Weights of a small image classifier.
Model: activation silu, widths [64, 96, 144].
Training: cautious_adamw at rate 0.0049, 34900 steps, batches of 256, held-out accuracy 100%.
Data: trained on rendered landscapes of hills, water and sky, 72500 training examples, 123.2 epochs.
Rows from block 5 of a small image classifier, named by matrix and row number. Each number is 128 + 24 x the weight over its row's rms, rounded and kept within 0 to 255. All counts start at 0. Numbers have three digits each.
After each channel's rows are labels from the 100 images, of 14848, where the channel reaches its highest value: "peak on" is the class under the peak. Only what is clearly more common there than usual is listed. The data: rendered landscapes of hills, water and sky.
# conv: 3x3 conv (model.blocks.5.conv.weight, 96x96x3x3, each kernel summed), inputs 0-95

conv.8:135101104090111074118125103133140090135137127142130107083120118104093133118141131111120107118163121124166135090102107105114064129141101146169094106151128133147152123084074063123100119129152121171134108089113138135136129110137095125111141104121139139163125163120121122138108085163127121096
peak on: steep ground; snow

conv.1:104133174102089134117123147129112134096130114129129122128152133101124065129147110128137114151125095111092106150135152126097083084104138148122137134110087065099143148157135118112169109109099090100124144133119114120108142124116100119109116109140123106120115060152092144129143091138098136185
peak on: steep ground

conv.72:140076119127122135110143102110154101136113098124131149080110118114121111098153150141101096161167111091144100138100147143174097122110161133123093130086137088119117131088126116112132088112114097142142082114111127157123156114099133164111116118125113164165103150138140135157135061148101121100
peak on: steep ground

conv.67:103135117135081138151150106141137136136114111134115135104117154091095141142111137061116128170161088106124109094118143124145140117145124145146115103112135098118113141139118133115163077080122089096057127087079137121121143057128119129130140135147112120140096096103132124143131154142112137103
peak on: gentle ground

conv.88:088119115114068143143125121100107148115129145123146124121130144144110110177134121067136143101158097165149075087115129143119139137116129122131146081113122111103139132149112146107138069115128108131105113109117134144117091072100123121129149144117081096161136125163135126148114168103151120072
peak on: water

conv.44:131108105143143079096145096143131131123155090124127108084094096119127113129147119142132097135164145107161116081120117163124098123142087137177068102149132151150150103131114122133090128143178122151136083108102139146146153113134108107112146087130134136156125163104109111167122082134156137105
peak on: steep ground

conv.32:095134119122146119132149126138158124169124123151069136087141158153108117179181124149145119157118150133143126148107127149123104137178102168104117131117098099136142149150174083137142132134103104146125121079133141145126126100142115133146145125150132132153114093147070152120131085163105164089
peak on: gentle ground

conv.54:073140161130064141082137105124113131112110146136132120107155145117114090153113144107148110155133120109066126129082144136138132094128095144125126091118105093088133123143093138128182082126128115081128137147103141128087140117139098087136115139142069131122113108135088145127149136144116137125
peak on: steep ground